config.yaml
arch: "unet"
model: "segmentation model"
dataset: "drawings of small networks of dots and links"
train_examples: 97500
image_size: 48
crop_scale_min: 0.8
horizontal_flip: true
translate: 0.06
rotation_deg: 10
num_classes: 3
norm: "batchnorm"
hidden_act: "silu"
pixel_unshuffle: 2
widths: [96, 192, 192]
blocks_per_level: 3
block: "bottleneck"
attention: false
upsampling: "nearest_conv"
init: "torch_default"
residual_init: "none"
optimizer: "muon"
muon_scale: "original"
learning_rate: 0.024
momentum: 0.85
nesterov: true
orthogonalizer: "polar_express"
adamw_lr_other_params: 0.00098
gradient_noise: 0.1
max_steps: 7900
batch_size: 128
epochs: 10.4
lr_schedule: "linear"
final_lr_fraction: 0
warmup_steps: 150
weight_decay: 0.06
adamw_weight_decay_other_params: 0.05
Rows from block 2 of a small segmentation model, named by matrix and row number. Rows with one number belong to one channel. Each number is 128 + 24 x the weight over its row's rms, rounded and kept within 0 to 255. All counts start at 0. Numbers have three digits each.
After each channel's rows are labels from the 100 images, of 14976, where the channel reaches its highest value: "top examples" is what is common among them; "colour at peak" is the nearest of a few named colours to the mean colour under the peak. Only what is clearly more common there than usual is listed. The data: drawings of small networks of dots and links.
# convs1: 3x3 conv (model.enc.0.2.convs.1.weight, 48x48x3x3, each kernel summed), inputs 0-47
# convs2: expand pointwise conv (model.enc.0.2.convs.2.weight, 96x48x1x1, transposed), outputs 0-95

convs1.43:108114059116124169105115134143138124126115080112136107128154135082167161114093126145107122099090112114119146096090111128132107139107121092122144
convs2.43:143077096114153141147121096105168137075146162157129120116121135149121117130121141135150133165074060165134117128132135096117148085171111133120110151133144147105116130136153146142101091129164116159136085162097121114137119100149123142154125169076089147131127116132137105126136108126156151108
top examples: black dots; white dots
colour at peak: white

convs1.0:132144039136129140133132110137159145144132193108130129139121111087144135118117136102130124061126118143130124146105125120130135123120105174135155
convs2.0:104119123152143127157145108074139168119108109164112118131120109164088162127116119108121146147114158103110116157128169150115104126167167137121140102107118106155130105170115190098154141156150123121144115126089125121142121097124151193126113149147132121100105138148116075096102090124144143103
top examples: square dots; white dots
colour at peak: white

convs1.18:118149095136169110077074108133082107100114122095120127121154145102173133128141118153084099123136116127117120113117110158106121161126125161095129
convs2.18:159105202098118164096121120085083147126097110126146075111107129105131118160145111109134133117060092133128176127137156135142163134152121143177137087109115127138125126141147084161148146092148157114131112126146108133136171127131129144148168116109139123107119149156118120099131149141111129120
top examples: orange dots
colour at peak: grey

convs1.16:123132157131117122099123091100104130107082157100099079136146136099104116097141123150082128125085098107101097120110124124107111084107109140118156
convs2.16:110133126109128123110155098146099141110156143124121126074083124169131126165132150116125165148160097114108119117162119141113129110189108156197142088144067105114099119146146117143126128118181134138133142141129131157145100085119113119171140129149141140091142126108109094123086139115145104133
top examples: black dots
colour at peak: black

convs1.5:147139117135136121124087113122134088109102146140136114129130117061137113074109117111097155092117078119086106104130137095090126123098107118113135
convs2.5:139143082139147103151105114147091104126133142121158123089142126182131130142113159143129120148154088104072131144119151144107136125117129140151078154145084071109135137080131073137104110096155133151118150150128141159164116088147151107155129130158134147115121153114150139111134144094148102159
top examples: white dots
colour at peak: white

convs1.7:125092085124132135095110103118135127134138110087129101150136154054139137112118138092086102117132118123105131111085111103143165084132107121108136
convs2.7:107139144128116109136180110168104100092125046116171142116135124134165098129136122102145132122116095093089085094136107129150129155138152132093144169151110108122120149134123121141161091106144140111060143134102115127098145143139088115085140113118145136120108104124115126128147091104116123152
top examples: white dots
colour at peak: white

convs1.40:121142078129116121120106111132133110115122112048105129111167129120124125113104113126127097106137109108088119101107125134110085080096147108108092
convs2.40:117138121105154089126111120124170146159108167127145112102128131161126113152146157139141126136110054188113142116161106131109120131131102104079118197128166139126120065150116125140111072128122134137114110121155112129116099106114137161155106105167123154096133119112092143115119137113134126129
top examples: black dots; white dots
colour at peak: black; white

convs1.30:096107139134106113126140090127163140145068160082144102126139132098142101138172143122118115139136080143119133106120112096106135088118084107104128
convs2.30:124147125133104120099090126140102105102141129118085126108086087133154177152102143194115154118159152131131129108136142133116114124100149140128132125150164139178102133140111121107162132101194139133134146110129118135156091139105131093208129152125155137131157139153116144094113106156112136130
top examples: complete
colour at peak: grey

convs1.8:116159131154149153160146136093117164140116101111116190142109159113161141142154120136135098087155153122134164155092111135148141105083141127113143
convs2.8:137152153127133153153122113155145161120139108111088117127164090079141084135131148148139115118139068176139124144143088135092160127113149124132118157155148158139154163151132112100141159137138149111144135153075103122130136189125088139129139119144145183103133119136111099173119105119130138101
top examples: grey dots
colour at peak: grey

convs1.13:126109141133151149124126093110164106100146151128114119153143133075167143109107071129135115119145097115138116134118097148083097118142075141102159
convs2.13:089115129100140121140140095182103080126130097137187120109153100148152133160134154116171117147147118146097110157118119111104113145137102111132090139169077111122136103096110109117124148155152137157130161130144176148151088107132137121122109128105171122128148150125129127075140154109171151133
top examples: grey dots
colour at peak: grey

convs1.28:134122147124122084123096118141098094098121122117128105108122141075171101124173122208117141143149097146112124115140145121119120138089103138122113
convs2.28:131171126111116145130126121075071152125140162149102151136116118130084105140121119136151130117085077153120125139129113154115130131100102115117166136081149123104107214115107162148127151116085163122129130145144147137106144142110114133086123150188134125128103118122115108146131123103130091099
top examples: white dots
colour at peak: brown

convs1.11:095100107126177140093133128114100081097116122098126144122137130066181116136108118103131126104130145131133124154099102141141131112121076095133113
convs2.11:111108152110180097134151131119113129136094108137150113154132116169130112072129115083179139145140082127150080110131128146100127159130132148109120139126100124167101130135155086161123082120121116152109130132092127132096118152127101163083134120157150151156121135105102132100141119059113129144
top examples: square dots; black dots; white dots
colour at peak: brown

convs1.6:097145104134120158112093161139141118141093074137132120143141131124131087117144105108090139117053112121118162111113106110136087117159121103119139
convs2.6:114096123136154135120154133169124122128109154129176159119126128120157144120117143138102160140157153148114121091159119154088155119130200146087138166149102104110154177118080163126124131150141130170141091160118098143141126089142134101109154129141100140154121152143173132160108125092113111137
top examples: white dots
colour at peak: white

convs1.27:097200113122119122132134135186131133143124107123161096151183121174131111152085103122136152099146128149143131120123133126118119142112096100150142
convs2.27:124111094144117188092096150143086102113122124165166095139143118158109066108120134142141098107143107149118082152104083130090098119137152085142152136099117098135151102091139101095118107130116099118116087087127148124162133133133135131092129144134136144131145131132125120095126130086137131088
top examples: white dots; black dots
colour at peak: white

convs1.20:090117077143156156131132100129134137127102183119124179134137118168112157137130162110136124104132118137129116144118131139118153050108100124111135
convs2.20:096133113132130135126152156132151121124135161114138120127159134150127156152134133097147105136182112177138108112082155153135141132175159144100113141182143136132090089109136130104090080112144181098118193143120119131126102142165142129128150163101147125136137151163125105169129117147108136158
top examples: grey dots
colour at peak: grey

convs1.1:103131105056120156139138124101123112136135100102126142102151135146184079139124139146162145111090158118158105119133136121152142135138122083120099
convs2.1:137142099116101114084095079165113102142114150122119114136092095112144131103093071137139117144093163160159143134120132138119120150146092102111141146107140126156119139182122159147160136091084143111127104078176132138111144115152157159134119125113112100146118107127142118159150141124101096085
top examples: white dots
colour at peak: grey

convs1.4:094148105163115097131132093168115127122125090055109099126153109098142136104092117105120127117130128135106098135112142141119095079153121125154145
convs2.4:147140092181142103119113092137115165100123120153148134082113142161092135148122125132120129115128052128092147125157121084081138141124118111112083169144098085107085096112144108114140107118137121136167144117139129137147124073130105096134114117137128108098107120123125085127100151120142141099
top examples: black dots; white dots
colour at peak: black; white